{
  "encoder_arch": "crnn",
  "model": "encoder-decoder audio transcriber",
  "dataset": "telephone keypad tones over noise or synthetic speech",
  "train_examples": 39062,
  "noise_aug": 0.01,
  "n_mels": 80,
  "hop_length": 160,
  "input": "log_mel",
  "spec_augment": true,
  "win_length": 400,
  "tokenizer": "char",
  "vocab_size": 21,
  "encoder_norm": "batchnorm",
  "encoder_activation": "relu",
  "encoder_depths": [1, 1, 1],
  "encoder_kernel_size": 5,
  "encoder_stem": "single",
  "encoder_widths": [128, 128, 128],
  "encoder_rnn_width": 128,
  "encoder_rnn": "lstm",
  "encoder_bidirectional": true,
  "encoder_rnn_residual": true,
  "encoder_rnn_layers": 6,
  "fusion": "cross_attention",
  "decoder_width": 128,
  "decoder_layers": 7,
  "decoder_norm": "layernorm",
  "decoder_norm_position": "pre",
  "decoder_activation": "gelu",
  "decoder_mlp_ratio": 3,
  "decoder_head_dim": 32,
  "decoder_fused_qkv": false,
  "decoder_bias": "all",
  "decoder_qk_norm": false,
  "decoder_parallel_block": false,
  "decoder_inner_norm": true,
  "decoder_drop_path": 0.05,
  "decoder_kv_group_size": 2,
  "decoder_positions": "sincos",
  "decoder_cross_attention_every": 1,
  "decoder_tie_embeddings": false,
  "residual_init": "none",
  "optimizer": "adamw",
  "lr": 0.0031,
  "beta1": 0.85,
  "beta2": 0.99,
  "eps": 1e-08,
  "grad_clip": 1.0,
  "ema_decay": 0.999,
  "steps": 3300,
  "batch_size": 64,
  "epochs": 5.4,
  "lr_schedule": "cosine",
  "final_lr_fraction": 0,
  "warmup_steps": 90,
  "weight_decay": 0.3
}
Rows from block 3 of the text decoder, named by matrix and row number. Each number is 128 + 32 x the weight over the matrix's rms, rounded and kept within 0 to 255. All counts start at 0. Numbers have three digits each.
# q: cross-attention query (decoder.blocks.3.cross_attn.q.weight, 128x128), inputs 0-63
q.16:116170118118160099085128102103081113104123136131093137138142133136102121059110150141059148136146114106122126122133114167102115168102175132173127110144134160126147117168107146158088140160133161
q.17:143154154146125118138139102104111100151116177167130137149102155124126178183123128162155061152158091157153113063148128144150156133104148143071159114100087119125154202137103120145129085147142093
q.18:075118104077122168103118166080165164127159076089115129103190106092089133118122115111127148095142118149117132181124133074125073152086089096152080154111171125137112096092116101135155145132112191
q.19:174135106180129136141116163136078155074120144133114063153080124182166062068104163076060118130075155133129102198109174147206087053208130091172171139183141106063119141123141152124137154112120119
q.20:119177119188134115116159135090049162096121186151113085115112153167104075128098121130054079138109125134138127158114123145106144081143154087130200115157117141133174179166160166141120127132166120
q.21:144082153145100128158090094149174100158169126141194170154133124152140181133176145122172119076136093120138143065122133150118159225142148154133041105094094189125076079105134100132082091156144138
q.22:139144139137130074147123105095070131098142105130086123145129089203135079094115181088072111127142125139099138148150108142096127156159148109164155125167126159106106107186148115149106138151123112
q.23:138202137120142110118128097134114106051104134121144152109170132150096100058126164120112156094117112054096129112176146162097118153092121112164098144078159136140118174209141075202070103111166155
q.24:096095153190126122190128077165146097185098132135194137134142146095126167168117112109179065093166081167132133101127162125156120144121156129130093102118111103064110170106146106115136126156156083
q.25:096134127112127132124149145111082138056094133134100133113106143127131063100110128143094102138115149097104141133122125185130132117150132102172150164152129102157129139171163093201089085134146122
q.26:109053109043139097106190175068125183126118181091026173143197149142096109124131114165135136134103158111139146171136052108112067120127204132159182180173169146133092082120184153166119115152123222
q.27:149146178180090162165123139136074134078146076165177089166104114170185109077094169065110071158111105151116125119086175175165136076186070093176115122149123061077131130149161061108132086080166064
q.28:095122138128143142150136092098129132085072083134145199113162094176106134092137171079170091109152094081104181084144116173137122204087092099099041180113168118109075098178141046129100097127129164
q.29:140137089141107145141108156118172144128192108101164087116113126112191071081131142087081142134095172142075111223100166080136142137202076122162106149113161132141090100138101147100142149137101126
q.30:104122126146107145158079103159183118149125134101193179118121116111152197149148138089192118113148105106142148104120205145150134139117124137113038121114102145115144124113141086056120088114136139
q.31:152124129156135135139084137178137120153128149135113126127092104157165082112108148115103150130087140108166108182114125116139141079191163118129154120123109104051087128063139143094110136118129103
q.32:125158156107081152160082098168164123104144158101161106143112155068137162170125131171103120159167126134121160088123177112111149179123111142122110146081120100177145171130101078146144124115152082
q.33:168131139179099180150073155098197167141140117105087154135136061151109182096143125103169086129100127140166106150078130075154117081155100208096131108084115136104088133116115124064191138099168098
q.34:177094163167218112167128118087163096115140125179132165099105119159114149082156162115153137075150077138117113140121098121123088072113136093143153102150131161117053095176131162097124123145085154
q.35:126145082113155102106179192177113123105125117060103118114120148129131131166050129126040203134081208139113118187168155128110122104193122140112149171181210107116132106133140151125135117124089167
q.36:077125133081101133119188137097122147113115115100096104146155098105068148148105133122088156139141169131160118135178092119142110152113139172135124158114166120145127150109116114157143144103106134
q.37:105072115041092127120190123102156154158144135123126119088216122105097107140160135124105140134140125125157162134157091074109096144048130161168176155199162135160098089090127160182178111167097190
q.38:114192133150102179120092174189174114135157157089176102109095161103117165155142105114090144149092172121096097103145155078092125140179098133070081140077128130171185151114115143091156172090148071
q.39:125099080106131137120158160158160164097117118093102151132165105126128143159106098105104132072085163127145100203145106123129151071144123138139100174133169104114090106124130175128123157122072160
q.40:151102130117151155106097109192179101159178099153202097129126149107163100171147150173154170176115131090065142084122121070111152152100111122183156129141125112166101104142056156096117132136122135
q.41:149073197127103135143176063110137198135108145091119120095121167090059155129131065146203120102166148140140127103107127072096163147119133197179148107120062222220076157103167149126142121133182174
q.42:081119111150057122111171145107122175103088123078128138113147063143104142076086086072152159089105135163189138161121172135136152102165130166129093154144168136071128096134117161131128127133120164
q.43:086168128146153138148080088120112120120140125109129159142131090134122177122158142101167045072149058139143129073117101093115107153088100130085091107108132138101128134147118061152122077117196098
q.44:141112091127139125172153141154194070148136084126133135127158154108130168146133125150068162137075174129141125094104123065105075133097104184079127160128177102141115089121116129080135157119144157
q.45:073155142096110127124133071173150106118127142104144172119164103129091183132129104119119120127180119118119124118165117125137191203081128156089089138065120169177141109177075094181108112139088124
q.46:071110113074081086111187139115125158135101108116070183157206098111102165101097108119093110104104107141179142135183093126160099147093159176116143160151154121109144082141163106219123098146102200
q.47:097147084094112119125142156139129094140144072102129164163125144135119113164143107109086142140064139128158138170160130132125121133138122144068126184126192068123135088104154133091127091126101126
q.48:067134120080116108090162143138117158121162153102114141152185136131105132177085101168111150117127144127165135128169122076095166138120155184154125134124184110145116135097100142158116125093077178
q.49:058111164085082084101142076123144199135091123114073157154155141092070176133093129127194139109190115154166101079138131162146170165098122153156141109163155122115130156122087121207143112115102118
q.50:172096100134135139130088143116165095178132093139200118111114141111165088104200150080135118148113127099072142175103132133122114107129081141141127147098088124177124126112144160053128172131168131
q.51:167132128179155151146094198135129151144098134194081075124116154201180114149145134100108126126090126147113119194089106137145068000169108058126189118160179072072134123129128165083123167117094119
q.52:102136193121139116143139119061107185107076161191032136140158113152124112130110101130147062140143101161170146111130083137147118122103150106142149120150109135095140121099135108195103118132109131
q.53:110143086121145160104140146180143103111157132099149108078124124079092176139122101138113190099093221091100114129166166087080093134134106159118102173062154158140165138140109126081118166107082115
q.54:091117117099096103088148171065148130121106103079125158136180094124128173108117106101095196089075158140173111140138120129135155134136130137146133142138219124079158087069170152156138134145107207
q.55:061106102123133096064209109152117134085164140071119134117130140121119140158020111125101182119098168153091109119170159109088128168146151102148091159164200156116120101123118158145120131124065164
q.56:129159154150116093150091096119135086134138119151159141142128142154137157148154115164200125145152106124103140052124158137153156148107155136100098102115098107159132126121135112113156133141107112
q.57:099125127090176083102193148113083130131150148139079096121141146163119052132065123128067168116149137129109141192139127196149109134141174076170175165227160154136157140136117148185119137134049141
q.58:153055133045142137104163165108106216127122134134081093115156105102104091125153105166151125174102166109121160218112088093091119101135185104210206137163093168154075148145145187154133147163119192
q.59:150154132174155139100125154170144141120156154122170099129061139150138149101074128106093165057118174123096117194137184127112107067189129096120107144104154142091091116113150167085135181131089135
q.60:048104128150152105091194165158147119114111117089126158071155138113097128113079153127121232094096203105124149169174157121077147153145081162143122205160169158149151099108114185112102145193082179
q.61:188207137167119199161053191108172093159128117130142120148102123171148105119163181099094103118114163129085115136066159124139089033179068123104164155103134096068140134169138143091118145130150089
q.62:118167133170118146153121148207137108103131108117181129132058157106120129150179130135142127126104154097090143125090163109112124139143106142116105175102126141143145136143108093062102136109170082
q.63:177117086179197120162112160074133065165143056144140164129160123174146089101176225118121060154138114114129167151123107158106047078126075114084141115140122099057092103168117105094116133142109086
q.64:084107080141124109097182155150108169100124127030099114084168101078089075075085128130043180107062155112084118165182131095130110115109104163156135171153182154091079102136087095177115167181147191
q.65:122115128110133119104185081132069148127096169130127179092149126110112138159127124165180131094138127127107122098151169157123155125102156163141162110144099195167177160131111157090166129183141179
q.66:171159144159101139104069131131146138088104143150147067150106122167126176106150145147095098152134132122145129122115125096142121102149107147142146095074101114150146113158115143106111135057126100
q.67:080183125059097141179103130100155069215081106097134188077145154108109187128178140095190102066084064140151133141135163152122117103116097136073127108149101086114136079066176116114123074140138127
q.68:118141154100122141183108119092160086121092098144181207140120139133141208154138123102154102082149110133147184118099152181140147146087091133124084080119145084144141105117173104114082056057129129
q.69:141172148133121109165128153138179093131200105154186173112076106164162141109163168075117103111115111091146155130085137193104125181149122117132109094138091118092096118132128057145092070118134162
q.70:102176131139171140143144207096164093212065104088097161081138124094081135121125120080097173074119112145161100188183112124126107063122127110078140190082158125082155130116130167110093149205108153
q.71:183075176142107078054158112121086184150155184179127065171095143119137100140116116188137089204206153136134131115137116098173171157121162145187181099125094189198128188169124168142193171160157095
q.72:090120116122151149144170176132140146107133095072085117090153106088143126113098117138064191099126141082096125204183143106105081139164143131118115162156164128085091108128082098192113131183147166
q.73:137151161140058093173075078114164089082157147145177153137049114157156147141167137144151103117181119108170157072082140185144174170139112115145144065136085108165111109118138093134115107113119106
q.74:101113133139149094131201109141069146143135110135144193102121120150109104065093131134141136103186148123122118154153182162063173132103163102123136155105131164135118147179151127144120092113112173
q.75:122083151118113151154149140129105103186109109098096139100130109082119096157137131104100120130145108118110159144156092106085060099093167115143142160108082177105086161136195141168097156196171155
q.76:157085182170120123111110095094096162161071156166104082129110114116084106126185117158163034195146081139114159126143109164135125099094156096145163106161062183151132181150158153155119125184175076
q.77:148144175130138172141107146104124143113089150136159096121101144153114136078154147157157131116160125121124164142134110153114142134100119131161149122092094135142138208165130085135124184129136069
q.78:110107141117150132148150154068106089217061135161099196086135156125101141182175053090195117099132055121155147133133114172074099075075197099078142174168054174133129183117190174104104108170156142
q.79:154121131092089161096100139115122181119116175076074052163122133112124098168140079162142129187076112116144090123170062040141079053107146132128197162143145119140133143117098183090165166165150124
q.80:136112148126124101101088103147132143093118137147118126158104143132115164172165100146215102106173116126165099083080167123188153160107125159130146118143117135187156127099110157087176105085157130
q.81:109131118099116143136112142121118112145100086058109089100165095096153112120111172115100151114043146129113143204145116128114086111168082127099119183130181101057048106120116100142106131169144171
q.82:113086143124144100114211117145087087171140102079137153068160122105148074145094179120088173068092157107093121171153120127089115135155094123134115162183125128100048076137140145196126138165161196
q.83:115167109147133130143090150119154134049161121146159120241112119193151138086162124136120122146091121139143124095093132122175140163156124083171117078101185093083161131149096105099132148072093079
q.84:123092093125090106017152085144120157121165133106074140161142127106110102123107086166118177144156158120177058128171192099164179155119128166156158118169137159195187127118085198117185146142117155
q.85:147135142109097135124100132131169152070178108116187084166079130161157112076109112146129136147150158094139126109090179125119158140127109111189085096102134128156109136128112103108137102104149068
q.86:100181129113144140096129158133131121128133123099099156123152121112145172157079106113153172143090128135120085143123126113141144106135127153115143176136147139108160086097091152127159164145104149
q.87:100151140126145081147191105140132129107125113075153180068119134091087153133102131113133125043144167096097185173138173159107131183102109138097082135121118144123053141125106125157093047148132196
q.88:113100120117143125105179112096114158155112127138091102082147126121102114146118113122117145106139133113115096174167098116081069120123143174101171172163101219141087152135120140206139115234174154
q.89:096152099108170139123205106126131117171071094069066198081180111076112130181104128102155121051114121145089097167158153114143161105088137113116104225143165116116147101086118161143142088152122175
q.90:145129138116122119055150095159119154101143140094140103097109141092117128119097107159163108161182141110126107098114164086150166142117127180164156128094106157191181133100087156084165145112124122
q.91:163106149124113111100121077158122142114108137125167113120157161105150110144152129160202111143133119125128153076106159095150135130139110148142130076164086114207164127098123160116171098073181130
q.92:123194119120065173155041154153198145113135114112144108163110119125135158162159161119143105153104092149143101118113114074176140052150075097089129127059160059093172108100103122074110120054109103
q.93:167125135132138172089094164131166184114126127136105099148147150132106120121126093147103105152152125163135104145125088099131111055177138115124144122098161141140131148152127116133150161125148063
q.94:134128150126124135146088206128155119197124123158072091193128074154160129165166157149093143168104119125154066140140050121154081062162137097112183117162167085078115132116147141137113175158082091
q.95:156193131111084177170027155131204120124147148158119067181093096163178100156186159122160106184091090113144096162124096131152077050181080081095122133106129068114140114098156105116163185114129088
q.96:118082090093105130106164165049139142120228141100117143086140077102145124140129101104079155103111177107135125172123075110093137163147128124149169165127171156105055141133129107155128163143100212
q.97:099074132110116079120136061156099111106076117113067100147153103143092082173115110122109144165118128091135115105229096133118165193079141125155122156166134133169169138151135141194126134155129136
q.98:130103138153107123200119130133104141118134118116174144111070138115137160115129124157172104125144154130124136136080206163145158166142117119125143103128113131125130107115147136092152096127125138
q.99:124140120174166137133134127181142109139065096134126117117161133165109134112106179117078172122120121080096170139177140096111094076154123136120072144171149112109094151142081151105130067113127123